{"model": "image captioner", "horizontal_flip": false, "encoder_norm": "batchnorm", "encoder_stem": "deep", "fusion": "cross_attention", "decoder_norm_position": "post", "decoder_inner_norm": false, "decoder_positions": "learned", "decoder_tie_embeddings": true, "init": "kaiming_normal", "max_grad_norm": 5.0}
Rows from block 4 of the text decoder, named by matrix and row number. Rows with one number belong to one neuron. Each number is 128 + 32 x the weight over its row's rms, rounded and kept within 0 to 255. All counts start at 0. Numbers have three digits each. After the name is the row's rms in percent of the matrix's.
# fc1: MLP up (decoder.blocks.4.mlp.fc1.weight, 512x256), inputs 0-127
# fc2: MLP down (decoder.blocks.4.mlp.fc2.weight, 256x512, transposed), outputs 0-127
fc1.52 129:137094142115192176158130051166133092128138168143095167133161154112162143162101138178169120144061099156145095160051145126161107118107089121100164098126122117163170125113052136137134163118117130150073122097092163110133193164121161098090124100085136153139133062140134128161117086103161146132154128153140116139083116108139158080108086126110174091158124146162142130105125126112123076083091
fc1.53 044:133108081119153136159126112147088112138088119163062145151169091118205117123104085152076135091142149121106056120175108106136143118116144161099168044119107109143149115183144194143142153108076157123163175137137134145120102160131116132126179134105156158072085100142164114147112116156105156132092126156135156208119085114132151074107097160114173120165117119133093096160130116093092099096099
fc1.54 144:080185118126172113133169114149191123170113107118105167186060108148111127120114165112117107148093122086190129117136145118128174087114096105130147134131074062139171113097167108103119162100183132139098098156063172151069208144106105116084077100111165132115117108071160138213155132093171093137119156121097075125133145095099116137169093100118133137143108131050150110110159111120122123101122
fc1.55 167:130116141070118061176099181112106143135120135144180090149109148187151075105148123089086176114156157113096102136223159141092153110112170171123138103162087142059132163076116123153128057104105148120154140131155082098095078109133142124156176142131096110109098137135143203126120155174085137157168131086127108141153184148125142138182132150159097185104167128070081083210194195108078147141165
fc1.56 105:144096123120122100109107165153022148098211121166143122125139152106139141123118121154133150118086147129115142067148169150067149126139142136140126086134082176140119196140182083132127092148115232122113123182171140087144146128155134127109172115136150156133127110148114143086166124075097131145124078146088092127102119179157140116115091139149174133120117162125106161169140155138159205118165
fc1.57 053:110178151097111138157143086089121167097087098145153102179144128114092106096125166111184137123161140113105120180255133144096127138159137152108130092184171135134128115120112124151150138167100086145173140119128092132167023133126153127116133183144122105065141122142137162059166125128068190159144100128106135114121177121100124148146175091124155149179142123107164132149135141104173183169154
fc1.58 130:119167109106120106158065156090170111161112152088128137156100135134100132098149126124045021144161157141206147139221132106142127066102119142136081141138103071083182130114136099118105116159175146131117118110126085141090166077162093125143136108150110172177143151140136183209122126127109150135187121077108103107150164078138143143128093208104147154079142078120060098111151067125117100143128
fc1.59 120:170098126131132075123128106124088142129105120154083170146133143120098117134128138167074109115132100163139074120135066100142109132113111152125159120107176107136093145125194106109157186086119134121088096118083165162082106150107120111116137130130143150209093144093149000161152173165130121083131108085082079154130104168133093089120164152169089129153124126101127101095062161162141147146129
fc1.60 076:143161082127127096162124170126103118137177138103110112142152122129112138144079129153119095109121185162140154082144136098122088156145149145170060146128094058181094137127117100139156099184175201101191131109150133170097136107189126129142190088159139178106142137145115146122125150104138145119152163181115090147114067149176201146111076177149167063147080140150106115104134096129139155135127
fc1.61 051:131144113166082136104193150107155178150086125098060108142136103086149126178106130156138178162204140113150096113174150117115168175115153090169140119142083115135072061168089123156145140104131088126137130173201161147096111109087128163152141137123138102109109078166137130067104153106129116106120140163088131091130139147088127081162132107141148119140121104185125156094114071123130144096072
fc1.62 134:150104091090125189119112090126160160165171091104182090125178120129156155125114161197207137091083157085142111178145140086111173129136154132141136102170108094174164124111164146135121115111096221132122142099143142130168196107094183140137102153134091159118091091144140136141092170110126191181134090197132093113074157140124107100132108085127182081124138188126146127071184108077171152162148
fc1.63 072:122090181153170193139028080148178132144141169159130174092144133136084114101123124161152115137131065156152123163098144142140098168125102142144131158136122144118148136117029131096122112141203198193126113118114135126154108112131152131134153141092090148161154107115129125122149135125101158113184085156143086077103178100140110125081097131139156103123127130149097155044176143127138076108131
fc1.64 067:132119116147125127115133157077106153097130067138105194176144118139145109160153175088102162160145073100114083097115064134143097055178104135099112162135160136132125123161129103189161122141093089123146115133116121167100104190141077154116124147146147074152139122162210137134147147111052153059205157087125152141153165154146107154154150128123179148038153185136149185158166220089104094136160
fc1.65 086:109109114153127151120099119135089115118215087149153047108128229128136124140138173111109199120048134138110147085151185173127116124134094124135132146165106162087115197130136122139088061189131139176162088124142109114182153127135149102103174090154120138122124162094149115086151093123069082160134107127090118066123140126125156133085142148046112143076122107076091141152134113183166185113132
fc1.66 138:133146147122164124150185108137126130141103109129160129089144106076138089134126161169109163121095067137095156143171148123078102139183128127091148166118131170166116164104146163134126162083103061120042163114139159090139106164183138127140043181165119060116142159190139152083113082121081120163128086140124159089122131146169105145133141118216104164170148123155115166130128140118195082134123
fc1.67 093:127130134087130125145132146145127131138088121122085129139093138139108160168116086081157111088181104193155146143136160116117078138107183149125095155150154116107186134142200188161106120157182184105150126157184109119178064112115145140121134156117063129114135099049067090119134146200093116088162186177107138146062134129194114092145093118076151208127119149139087102067114140083123119156060
fc1.68 062:133168139131090155150116140132050124147158166172116103181123135144123138104087178139073190147135209114134199164132121095222125155129107150187108108123124115171178133138138155130123158126123109126142151164091189131165124160177088146133107138142084121105139172135196149145117122104168177152116152188111088077123128108102160086168146106119186084159141109192087053131136093139109116086077
fc1.69 046:114097164128126104062130097104159177124146150074163082120162131166181107149110148127171116128064064161122139119138146178134104123063111083104137201096160153138112103104148111131144147136107108127136123115114153105166152136135136145068163107133150146125159126117141134099039135104198063131115138159133107085155132166116098126181179085150112154128121132161172152127134131163122133113160
fc1.70 142:133112137136134118158107120148127119082117096146162103128179119129122075122096180093157073120127109167135100101071148110121091149089143141057157078115162115105122154101104131156177148140151106079131166150180124162151107144110152157105104129139123174108151120096105156156133055139135077148170116092182150147148149127126062093150160162192150156154141167171103173087139166098106125079140
fc1.71 124:137132125094140142187140192126100119123100131180130159135150127165144116125143131090145119101102158115146112151124093203140194110155141113142163093169071120104154179115126133148125110174113148140133138196142083068111079119110128142155135123120151116081077150195148170144153167152080069126103103108095162124130148147089139122202112146183132187132174145133093136109134150144134151102153
fc1.72 124:158137169134082152134096112154082139135191135163144151163101091063142149099159139169145092200112136154128141133183104153157146190096129141170060086175153155167135111174147105154144107136187092133193084136112115139140151171155097118059118124136133070072182083142138163085174120108109199144120167189139105167134139072115108158123154106075229088102142095112121091105123153114154157130176
fc1.73 109:107097107110093099123113105120155127115116155104183150099092159157096106119153124101110144108187135162106141125152114096187136121130145113169129110108136080104120136086127108129139165163199068111173105150113064172125079164090098092135038044112113098120073172143103164125127152141132098118106152075108171090131127147126095144148154186191089144160159158067101068147169164156183091157090
fc1.74 071:138118156080146133118145156126171116130157170106113128151138128129115149124122121113071103106173105115180139162128155155110102150132147128141123074151128131076151134088156126100105116150191202137133160114186123118123164108174132099123173148110093172188141119113091150081180070116127173154150147165160109102080112103177157092117082125044133124157138091163100119063106008133155095156117
fc1.75 074:134109165171186188054180103094136131103097107107107157086143114167095164145093116089142162136112205093147097140104067163191148136119125129100070133088125125185109166133152147086122187134084121135153109152140129090100182155131086132109115114103118147147126124162152140144112058176116155132157156164031158093081113114209099154034105157108138129141162152096130167102078117094089105056118
fc1.76 048:138148140102093109164079160082127167161142172150119158166107153198112113096149148038081039167120154184196114164102067166199103098114099078168135129137092092092152153095100113120095080126156135157099157159063113134109125093136077113164115123140104152195183133157157165181101164071130185103131166080120077096159169105139145173161150194126137143081092128057084108147124153130086112075140
fc1.77 131:134078127107114137126143163047093088084149112121142100058100081196157104176099053086176168071138141157097114106183143096159139083084089106155079177113148166145063137146072138118207106198061182092162136152101129109148134117133101096116167079111093102096101151162102107112137118133174103105097138181124154155105067149151169152061133132134149140155131150094125105117102127117074174115153
fc1.78 197:132143161086077082128165130083140124106118175133113176117126103172164100173112096117115046132130128122155125142000059132155187078096092128153086153093136137106175167094103093138137085134099101146069139084083137116090129134156078109086100141160140126151143085174131171158099135128158149097160142103173142130146134138110114141147053151139144160092125167104127084128096088115109122137203
fc1.79 107:128132179127085082084156096116131109124181163170152147093161138107071066162138121091103027201098132118184127071096123124140100100123141171128123103128175152142124184139147115132110123164107116106127097157129126101064226143112131169139134098139194159178158123196161176170138087120121108144104127108092144109172128112109102107157103145161161154085100118128144124138119118126177110112216
fc1.80 079:165137160169126133141108131147123114155158166106125194148120150115085188152134144116048085097200143129214115134176108103135108133099075142164056175146137142179163113103113111069138127098158132135123112116097096122134144096199082136135186172117103115123190136148136116168175095131130179144144162165144107120107130073177120134075121128088160073100155077105109075094165098146142073120128
fc1.81 104:110136107095112143172098131202171117116114116177114077112139209128027165125081179136143154132117153156171150124102120080195148153151104098125113153148086118146153175147078157087092115146125167139159117111110086119089176154090123132165133087114154155126177129131102126185169115095144142104130143131069104121110129103045175107148120058089158093147137130156116118104123115150119056078105
fc1.82 057:117167160119136123154167154119073131138094078135139099103127162116109106133130116122167144118151092146110048159255137186114148170101110170112124048143088138099131179154108134144100093088144148062169106111106049174184068148171115107144129122151121156120123121100118169129164143125119125127125158148123126097155105120063129081119134167134089129200118132071087110172132147093143110061126
fc1.83 124:095087112150138152097130130180156158127148085110128140100141155123095114141155156122131079108142138150163151075142164107166068119085143151152074171125137109125157140137163102135135146107209095178155085109158078111115132102167130105083174118118142112133172178111070153197143120097170172144104133146126104037114125098180152105074178128078115120106128091137150093063165132182154127096149
fc1.84 083:178096132124062078073148097143156160120128184138189118116146146173100074126123154128104097158138126155117173103209141099047069103115130106092126176172166135120085098108183099139110122140105122099147142116128107138086089096098183150144124142168140196100117178157144144091100129137117079169098072090079099112150140114100181100130223165101137143141119099148138127086127120135142224164171
fc1.85 098:129200131136117177203073086101156105152101151145171150141170095070073101095114139110130097189145139110149133122208129165130166171110130090142107037142110131124164126080148114130079211186244078161132110162160087163165163117145119116123099099130136160131184128167120170156121122068157155160133144144131109149127123086138150144130192104159214113126142114108135161147141127106161151090142
fc1.86 067:120097127109112134108163126068131099085180156175160094094122131099117119150127124151118134148128137138111167150169132106180098163138132170132104164115154097125075117145144148142153119146037000074144123098123123105119095193102109119097117110189139122119105117113125148102137106145129116125160176110126164118151124131130082128091144097128066131118119075133127090191078147122130131130106
fc1.87 155:097105129141075123149143155111133106120140090134065185134084094127124129157144116116157126103184142119093186113221101113109170129095141138127103168143193130143121139127142109169183112129167061101134100111110095167208127116122088111150131130107121070030130126102145134103159149138168077106103140135161126143121149087145126127101182122110146173139131164107126113095159125197069176107112
fc1.88 084:127172124108126162204099116110085088126125106159122153157107082087096142142101144118087134134175163128122164111196091078173134118109105118155108105154171143121118092100120168147136178183194082173094147192188163143126184133149090107111160076123134141143220131144149174118150093078143173170139126141120086110124155055125159123103153149084197140126128099112097125084097113174143137100108
fc1.89 098:131108124159194150103152129138125140176148090153104143066149095069092152183164074139128144135185080116120089088193143141106137183171152128104162129149119104133099136199160156172106139141209131104097086150111139157185103121129146103153154107106132087150092116122165140083126136141095110136088133164087111161114129145081160118158161091153084172125046144148136170174203149116138121078117
fc1.90 115:085179120111129102136115133122110123191114106111131130085131135164169145087146133114123085137156141096151195130114069125142143098098154102177166171137077095136158131072175117150129137120199127138100169142155122164141147129122188108179101103129039105094068170051142119131120145066147147158129144162109109098138160132109156149104170176078108119138138101062073090050187159148165105138130
fc1.91 100:094148098140169157156084127165133070111128106097126061106136140147103156133151114075168078095145148149158122161114187069137039099117153115134059137085142097166176110132150165127114112134139149116131142174140101138129106111147113107135208132136096185136175094120104077210142119136126226152135187143108119089111095087211105126060147116146167151039132116116074109079131195116103055113106
fc1.92 072:105147125149092142106132119111172144146156176112142156085118150160168090160168143092111124147160123082178115156175111093133132099094109067157099163139152126161129117077096069090096151162159107135173095171123077144099151084142144112172115074131112172117136183072122115148139128078141109194086134143138120098150155074153103149144158146140132112148135059081081101081157132162156123146129
fc1.93 082:098087117121126161223130123127126162098127207158133150141110108135193110113174060140077149132142082097153168173111076105184135087124090106073163120150128136110140086102034164163116102111116151175117168084143101115111169166120164159133142161164109130161149136127110170069141121127130133138120104160153121082120185111096125126127100120110187114159167094146126145115122105150104084144140
fc1.94 108:129092147128132220121060090134193148120155142149146123112161172121135140123125173203212118109148128135119103219131165089152148163112119034166150086175109168042171121086100185154048138120130118173157102134131153081161155125113131098082106155128116123105142109150157129092113151084130204142129076127166130068078164102103073067154106112110181082147122124160148188119182108047123112116118
fc1.95 119:125146113118089180165045092117112103144157118167117125140124142049115113053150137129149063158178108129136104124239091116179073166105091132175127098149152114136134126149157130158128172164212094152179087129145107152170128125150132108090124088146123160122160127098102122152159117063132135122151165144115062112151140071128129152116192083073152076109101062124147167140145144135198178121176
fc1.96 136:119123135089060107167161100098123117103125109153145096067126115121150119152088130100127094134078129156110237153089090073149102128108072137155126142090156122109122115107197112150104130120065113083097136125159156031145150136074133134133037126140093144154090135118149074110094118136133120106115102078128102156118141174162134131074099125169128157109145168127140117111075095134109116108163
fc1.97 156:135109123136108134061190055132104180152178169130169066047122131140155110117102093183166113110121135119132203122159190094099112090116120145144106190124133094128131145119090082123131137081143158111151094112156120137093171120141139095121187115094122181125118151118100137129137119124178151120063108131162127049128091155159130136089130176105116057172107101167148085127107089126165141100162
fc1.98 112:141109176126198148137156127136094167129125135168093188135169033056091086122104129189218101142097083088084129128122123120129128150145125150122153035105144143172113094131123143130127150104105130107095149135132184116160111163117093147098114151122155156069121065187106145120136143124151152109115123131167139152113085183094055124114133095144133111156147162150192196115083114180144126108144
fc1.99 114:161187132149103122101151121100143143151184172121142168114137134135097132197096148134070138128113087135138123131170109122202091136121147102137088102156131176175108133130151138093081155127157112159048133119099156167120194114140151135080109154103113223181141200144134137107077085102101176100122119128059088090103116152156125176119117122155127169098175146078080132069132150157113084194143
fc1.100 098:082124125129144143088164108138100140149129155107185137129066129161145125152135087120112164134191116081138186099176186115137145118074080105144107166113103119108150151171100078151113155116159139112133068101099117137132123111134102087103184097081106112168079180081111133208203161135180176142029163098162114102120102134149157093103115165110095115157179095089135097107161079140157116112133
fc1.101 066:140114112169155117075150126140175133153154117049161097085113201176098147128135177108133153132171141145157160147087156150078093166132118108099120168156107143101142108133101138114084117088161110135180150106116088164058087121112157136132130118093156128167165146082056098170121147131104143143111149157134139057154157125189136147143112146161091132101077116138097126138152186075184160117082
fc1.102 041:173094179156138178131145115133151125107126161160162091151163029156171118167125085148140160104149082087143072113147137138139164199069094113099122086139097159119113117152092178143162168188118180142159118098098131107130086151111165189082121159082089168049122112131156117027148123182171096119106096182127098157122115133100141097146143081161165107146132185147138149100098142159104155132090
fc1.103 103:153106139136110163154049097142152147113183144088138065121142169107153151121124115179224133139118077099090147181096197117130184160122121070123146096163091132133124133146115145127067133115061165150105133162097206048153166123068151148125109108103129121098122085167122133111122163087101158160083095111133079124112128133106117122149140104137193120125081086178135177126142140153137125123080
fc2.52 127:143122133103163163117151151068160113127089129116101153162123105066126087136154093117116122143149124095151121110119134135124063108151101134041161113091137073139096152114198100124123241109152129083100148046168190097132150121141121142173095159103129134213163085105168135103136074108132151108145131118122135191088036108109102153110110126152119079211151147177154148118118081152125095122116
fc2.53 042:127124097101143197123082110115140121116074146135131096117127075130161115109169102126088184038130093115112068102168124096172065171087172164099125146094083094161137130092132159120144153063098149102076133129074149149120094144101097177122137121123118118125117123171128120133100113103145129118176113123161036171098117150078099132209070099200101123100089104163098139190178208109077106073080
fc2.54 142:116136165100100131177103148097144151135127115053154110173075127155135130129095186129151101199153154090137080120192124115105141099073101061163096083169119144073148146158171145126136139142078158153157145094156115138095178123135089154058110156124059128099090159120121179142141125128086198164135103150133063135115171140104194150113066141106159099142127121160117097114106132102161149202168
fc2.55 144:165130160103139128140134159156125105099146133138128145116144108054099133104123163170148133188140148172141144116184105145070145178176143085082129068123127170137121118128073090084136124106106094110061137122091198109081197151136116134128160114083191100163102150157098169156164133151111150151103172160138076073143111127118148145127159137069104095130102106124146127185114136184186152122126
fc2.56 114:150145111134203073105132184148118143078146128131138140154172118096120115102131117139130136133124093080188125116153151196097159078147162123108117137090092130106153177115115045087155071138115177110093079123174081153066139127121107174156207126136228103165166134165115159129149114109116079135104146143131134090118119130170134091110123128151111128098121130125133144205120190199112115118143
fc2.57 044:147118120107121140143123137114144083163134121169122145155092153131124100158179142148159099082096073209164151095126123102167128132165195159165101123135200114117168178100103104118160119162186119086131089163098170148212147129126158126156104070151125090125121129094124114182163158102134104143201097080131113112100089124170176168122131145113128091113101146144100195128110124156188130130128
fc2.58 109:155111187143128151078156092132164152125158117139090140121123124115098154123091134150123163153114160124129189169010110151115122162106160137138145105093112149136146086130196104074118148125107110118116127088146173137097189121195107077098138110112137143202103135133127096172122127145113174121111122133149138127087128121152144131108160083088133102115167132079078120070085052132155145173111
fc2.59 128:122153166163149121117059119168149079104089122114109098157135109161096107118099113139007101165199122090165113105167104115159108119093127132094126114086132127086075133123080103109134188112154145086029126116080128159122132146077114140116071055075155173196140141124157138159119113096150121150172145091111083146137148131121126135096132095135112121138112148141087051109094156170156092095157
fc2.60 074:136117084139140122136121109121137058123117172130099137163101123111201139153098046158133132127164114086125131116100126120049121165135145159159112150120088091103129102149154140142113110134163168103160144090132137125096082098169153162182119135078081155063131110156105161118145189135155138134088172156174159113097107123092137103094063164177164117197125174212131132169091116134146078172124
fc2.61 049:140121120149096090098083136114136117122121059149091174164114103113122120165129105106163197105131156239116122133128114113125151206139105180175144116100168124169118103136149183134126101126179125129137110139096126157135055086076144120162081130176104138093140111099115073102121127177148079107128173185131160144162166111112068139133150096191101189198077115104148052138150132114089140078121
fc2.62 120:132110088166164173102165091123148110098128111125106134133143129113138162112132076134164233122142124128136168131088198176125109115142123101119129103125114142193151106128190121133145171148117133129108123095114232057121157178128130109139161155060096142152119107152129086096132099156077161104114134099169181156081113103172178114085097170112140173117117117133121149163113106161114075116073
fc2.63 070:123127141153141119089171122159157118125153146133152087123153105120065094118106117155024222129130109112093137149097190142096043133106152126116136087092112156100096139157153124097163174128103173128127181120158144139146148115099116116145168121112057113157157129103092125070149084129128154130193121118124119140088124142131149173115131143124152082161134131153101118077135126164153083148133
fc2.64 067:140101134118118093096096110118129121108139084106139204138126111112133128152146088135130221120154130147127144142136164178121177140158170137092094157149145127170129167171089102103183138131112132161125087148056170144124100156143138133067108102100192104211109110130115100166157161155143132095154102129149153107147134122167134145134092127145087174153098143085134177207154169099109086125145
fc2.65 083:142078179126150124137103128119147120083156173180164117146109096175164075130136100165103168181157126127145053106172093164083149157098156102109150108146089161094123159122142101113177074126143194113151172143137071148061082145075133125187195108099126107145107113157089181157164102083095140135136111107162112140098121119124216136036135121109105167105127140102121150167112111113169151118156
fc2.66 143:136129133165177071087190118141108113151156109179124106065100127103122119166135130166110143073125142193177126081123122078174107081153167181125124188151176132158110095072095153113141180121200109142102106163098127160164098158141139087139154051114120088136198092104131101137154114123102100119133111102069122106137124116193075136092149115166068113122123115073137202066147057123159098064165
fc2.67 103:119161136149118130119126124157170141108145096141110090141142141147106170132100131091139186132139137150121117154107180146133125107111194125134066122126102160145195102144145196099079102178141147091126171187158138131119117085054107118126108123086125139142151132128118086180159127172113093140201149176128110086121171112175141146098161050086149122110123164121110126089154116108130018124040
fc2.68 060:138092111127103118159175126107137140115168117137136070137116110134058124157107136097047199088058180157101105092169130105125117150085101123177168075153129117097129097144148146147163165125125119136151125089111095158132080186089085112119087050046076146175110146131139108176115155139141125117116090098060100116098135104128158085113149128175091125128166096117057084110078069132134145134139
fc2.69 046:122152149126143140137138126120136160155122134125093122151114189088103108145133142154118147153081129167128150128177164178124113093197080111085173094169162154166115147114169128138122192130118155124115085088114178071106171146133149096091080109172153172169136142123173146132102094137141112141102101153125131152143099129165081130042152170155091186162155092123197110162110111134165121114159
fc2.70 130:083113119105144097112114144106105124122086092115139142133088100097094143133098110143124111034118152159048112080130189075123080077093172119175162165103158121112093095116133139154169148127091106133155148099162179157144082093093148100160123121061097119103116149079120137105086139157124124143143089118136134226116116130125139112168076119112114180086093116141108128126128146108093150099147
fc2.71 130:142158164169156157116202172116096124092147095161137143121148102137103122161128178107109187114139159172174165121126127202067209126181171122099127138114147167133109124145149104096157141160086107154099109128127135100064065163118121071113110137106144137121105148164105111122186139174087134096124108155127143082097140126122080151142141074109081130115147128098146177143106111149144170116123
fc2.72 093:158121110177157110083133078143121074117108077142166135101133158052085138143137058141184143115122118190109148096153154164126140185177164165129141154079145119128149174139194089115130166173202134120131101137083141122181093143086156115144061101079174154107122128109110095136150102132144084137145120112172152136121090108144089129111164116156105194135105155111145148144090148138139140073106
fc2.73 103:165100150155146180128096124146117128116121135174111125128099106101085134136150149177120167165132102100141130148128175102146065183132129115158203109104144132185112132081135102106166187050160114154134120132106198140068114124060101121129092060139159114168104164129138062132136115061157146141131110105097082068128160135126126151163140101185116114153114155120114110195133207164156095122098
fc2.74 061:143133132123175159121115106136159109105152152140094145170122116174131113143099077052142121087125122189103110114120116121081125189091202183133078117092060170079114092193138163114154116109139170179122160174150161161121136105130092139150155123144118190175093137165121082157162136092160144115200145184179151103130137140112150154077096134078170141166119110215085140131086114062141122154168
fc2.75 084:137121146147137179137155099117174122144146115119086104139135134158066130138107084086104189155170131054105156132096102158114144077153128103097149092128052126150123128094205142126105193064114101106138144127110190085104173119083086089124075172064145171188146106152133104164126111113139152112182178152081160120105145116160128141091116113150116147135147156159153115163167174140100028118094
fc2.76 044:152120161114107132095164086127109135132133098123084148147156113107090142099086113130058083162101143145132177165054082137188127169136137164132141082106163169098147100148151080137121195141183074125135128117132129160196036156186079107151040134145137130118097172137164169124128159145139151104155153131132127180136129134158067121110123120156108140147193151086111082086095106141169197113121
fc2.77 115:106124146113109135089136134103117189186191093110114119110158143136113122117133168103132146153113120123153141105176198143133177077169112147131108129139153201181195141149206098152159176152146181147198100168139149093141163152170157141155159123122169092135130140066132142097123114140130116097089123112097136127146118142170156090061173177135143112125151138147147157098160151145129126138180
fc2.78 180:134114111054116088060132152153097108112122145173110214136132142101119149126147056124171052160106128098135199181027066160131111142148124150138104132124180114106086128114052069096090123125120091096083115134128184090114133139163101095111061145159122114176125101112112094138149166123123149094179197112150163145144111146165073165149097168107110113153099155073116112113055147134139147165167
fc2.79 122:153121146168111132109132143123123130118157123131118176114123155123080160123094140144086119170119153163112126153119044176102132144170163086148120101107126142154073063123127169117114138139071074127137153114109152124076152116162130108128098116155195121151136151146131144132123199138046198164100136156099165193148143145092154150148136132100101156093159134163137143117129118163128150127172
fc2.80 070:186093130137155127127177074163141126101152129136138085140133084107090098101076144127122122070020096168135122071099140082104105178132168161176112069126122140092121133134152157121155150155152213132132127171126127130188093158101101108099079097115125168120062099144094068095129129163148134122142079101132107108102074133117137092138162120089141140161188123098095148063100081134127215121097
fc2.81 090:108103092102102127159104145141123191144150108075152053164094146141160127142108121099085137156086115058113137110124095087073188117102138076157136091154108088072125096129143167135125070086127133141170090125174113093062094078132132142125115182112094117125118086131112091105098121125148102152120105076099054086148107117089193134153101093142153115092130088150101113095138106125128134180092
fc2.82 051:146129150139155157184147133154118160106131120118162088187114091133079117133100131115123155158124111032100100114217095113129142126104088120126154085134046158153144161125084139119132132076073215168157139139136125164063144083144124165131136177098138141118141134171115192159135072111142166136059109151088052078092158185052162128111052109143143123106128142132137143172168169106160104147183
fc2.83 124:148095139116087111101134090096135104114124082114137123129117131139111117119149095102143133131120156129124190053097156114133104141148180144157117178142124153078125142126117097113183083121142170179136103113146151124213096148085123097138134133135103144059086137125076147080151118144114084151137094098131085123106131134101109112101117104128103177115110079161157152148116143099098193112114
fc2.84 077:094116150089115107099146113141099101120105156130127150107139143141087117139147159077126139160112137102149133068078143110147125133155135098123120120153153149131166174115151115111146136118120154124082098131143148107188084117101196136134135104130171122137133118143146169086121105127174141145078103106135139121114085149082126126150180093103097169146116080221230094172142136181101135077153
fc2.85 082:181101130155165091070147075142141116148152084168123168141120154108094142108109117113185120076097153205096147100063159123142114173159128174178159127125155127137135121118140098126119156196197076114142110117109154140187063127096149110185108077122137186116101151100144070114140109159128054136168108141130179128121135130143057135133179108104075162142111151095134175080148160124159145058119
fc2.86 061:156118094115117188099144116111164187127140123158087157107076105126131114133168142187192075111123102157133189111122118115114103084128114104183144160106098118148150104097129066146116172064109059118171083102118174105158170173096123110096138120191101149111114129119155091133133136110138167147124099100130136087108105141133136141110147140119119069116174122094135147166127053078180137163189
fc2.87 155:156084096082130129109109087132165149163097068092123125151136143112141138092149133158149134107107126108120176097158157133120173106120188144170153135139063096128140117116216134141118164046145134166174150143191142088171145070083141130151075166129137140072091125129144134088140112142128129137149121133119149152153098124055110154071122139129122152131156130166128124147129107148124115131120
fc2.88 079:153090131201144095115131048129136082110167114180130161129161123110149132124097065166136119122136173118129122080105151127158121213156132195148141111102132144142128146151184089099107140157195100089145107154084131153143090155128121112136151071085199197155119082123117065157162141125151086097142111132088165095098122129104092072112190116131132150159131190138102150128115120155129133064098
fc2.89 084:118163203111124125112098061149136131123124133123118126157129127134081177085115109147144229183140152064054119190137128131151159155084085126109203121103062151139117124124150158113130107082117183111132156109072113164085116116089142098121196160114138078171125124143124142115115115180124158110171164094111121160104163117054146156110113063172131130144150106128150057193175171113140082121111
fc2.90 107:203124221156130125129119074164131138153133129117144113104142108129096152121127164178092125187102155117144137144086082109178152246116193141176160114091052165161144111104127176164134122033121128159146211097197182166084144125127127087145078089097149098152101150155147116164110135123118150164099121083138113142119127133157134106077140138160097126123142104167131104148127101127176123095075
fc2.91 105:126128127141128113111161102133142124145176072143123065131107174112065143090119105129184108135117133182123115113022150146096104098146168136149130105141179134094153139146103122125118130166153134108120102156115181113177084123066123082133090077056085125120123142085117075146146120165126059142207165159102154142156135126219128120145164090075137141165118168147122135064111150109145136096068
fc2.92 056:115154151139122121126131113132200142156133120138133097108092126122145073133094106139147171180129131042143161166148117171117169106090122114123115042128062157180133144133168083083110120158090137095168192148117151180054158088114128079136133113107147121175136182126136128108090097132089144166027078147130151079108119147094162142098148114114192102179145132154128121109130079147136160135145
fc2.93 083:149143120101139106073141150116153113119131135127106158133156103123199090123143078153127178096122133176157147181072097161144099123160139197097101131127189132181113131111151055111197163133118060099129132121126164158107078165188134113112110099190196154169138103125142091095109117150141090061119143142139175143095068153174053143124165115149088106189128136112118143092064132137064151135114
fc2.94 137:111140123139159112094164090114143098127107097106112144114126129102122136117148063164097209147152121089149180143056162174125089096166081112105189148081105126161133131079220118170125200124112157102132134084132233074080154137119155080169110141075098163157141109118154117097107100146112114088090162118134160169076096107124103135103086138178132123155113135165150125150132103184156088096074
fc2.95 082:140114209103119138104105063163129099098149143137216118088140122110064167127088148143198163145110155123094109154108177127106137227123125081129156126070131139117141140127118151088136080107151154104061174161092131134185074130077112107115134120088145099095115141123085080097153083156137158165172120119109118176104141128089163133125161080124127160060093180126131108165135185082186113074094
fc2.96 148:125125100159118097119153144142134149147158125159101149067152158089138105183123142124114119131134130105186139087099100155093142067169137122143130170120146131130183176125188123140119150154149078078138118084160143131085156097158152151139111103125146170186174147118180063179124115129132131118098096137094139090152125124199151110095148121130138079101097182119170141153099139098143082146163
fc2.97 183:105123152150157123062136068165161124120157153166108114079123126155148125139153085141124163162087110122137181110138229181091096120132195103118109140147122137091148155135112073143162114125103148127157103097156156090145110178155092117081158126111122130062123131162085182089124112125147149144107060113174128113104111134155151137085142154121089126136077106138183165179139140125125116116093
fc2.98 087:123114110086137079149154118138100102102071077113117161105158071103231130168156102157129173100143114104173144179172110133147115103125141150109165178113141107190131138101128177144151161114125057124132154168128146178141070191117153134092099161166127137108163083105134113133134099151162055144068173115168145182121111112119067100140061123211115143125110150148164139131131167136136101113108
fc2.99 144:185100084118117158090121044122127137140139147115151136087148145134110108152130072112093164148143143198137132103158092134066088138163161128133114091082137121143093142125139099090123202134124130093134098151084133214147107124080117077100059129106131180198085131091130070168128182083160080166122167100082148093111100128135096125077156149183107153115132153113056141166091136132127106093141
fc2.100 089:139109140106105160083201124137150149159174114117120087115095111153119115135098166149160164165109152058117180072130138121081098124102187095165136116157104169126172141111136098136160155109095156154171165090193134147118149132087095099130126117126080131066097111131105145106134103136154172169120115104111061094102109156079192153079134111115124109160136073198115140118139113101151152164111
fc2.101 063:106129139155076148152136137132140117150131132125130154155086141141117132171130109145162152178108137203097163180160125148091128156140080080152163162162148152054117055159142126147135096155127164120128162115147140093178150081144118121195128184138049141083126144121102153122109137134145120176133102147136106096136194133116184153178144136112131150143117099168146099075106089081136131168126
fc2.102 035:179097127141100146159072110167097119113092101173131074178096168131088114101120086114080096095125107152132213154098140163110125143138114142162110128116169115094117150184093136115136140198129095147124097102085125106127098154138145127121040111168094160126132158137176031146144126144163144148127086134191118116109107141109116133147145103139119137139166135120098101144075139106117169180135
fc2.103 116:103134129105121146168173173089086153165117128096103128152078128100132112129140101122168138126121145104131151117141168176096125028140057111135156121166194136157104107127200102199136192141106123105186091065164193069112175109143161118129100128125073153120127150112149153101129090146091140091104106149143173163156097132161118122106130160118129085152161129126168147101106067155123118207132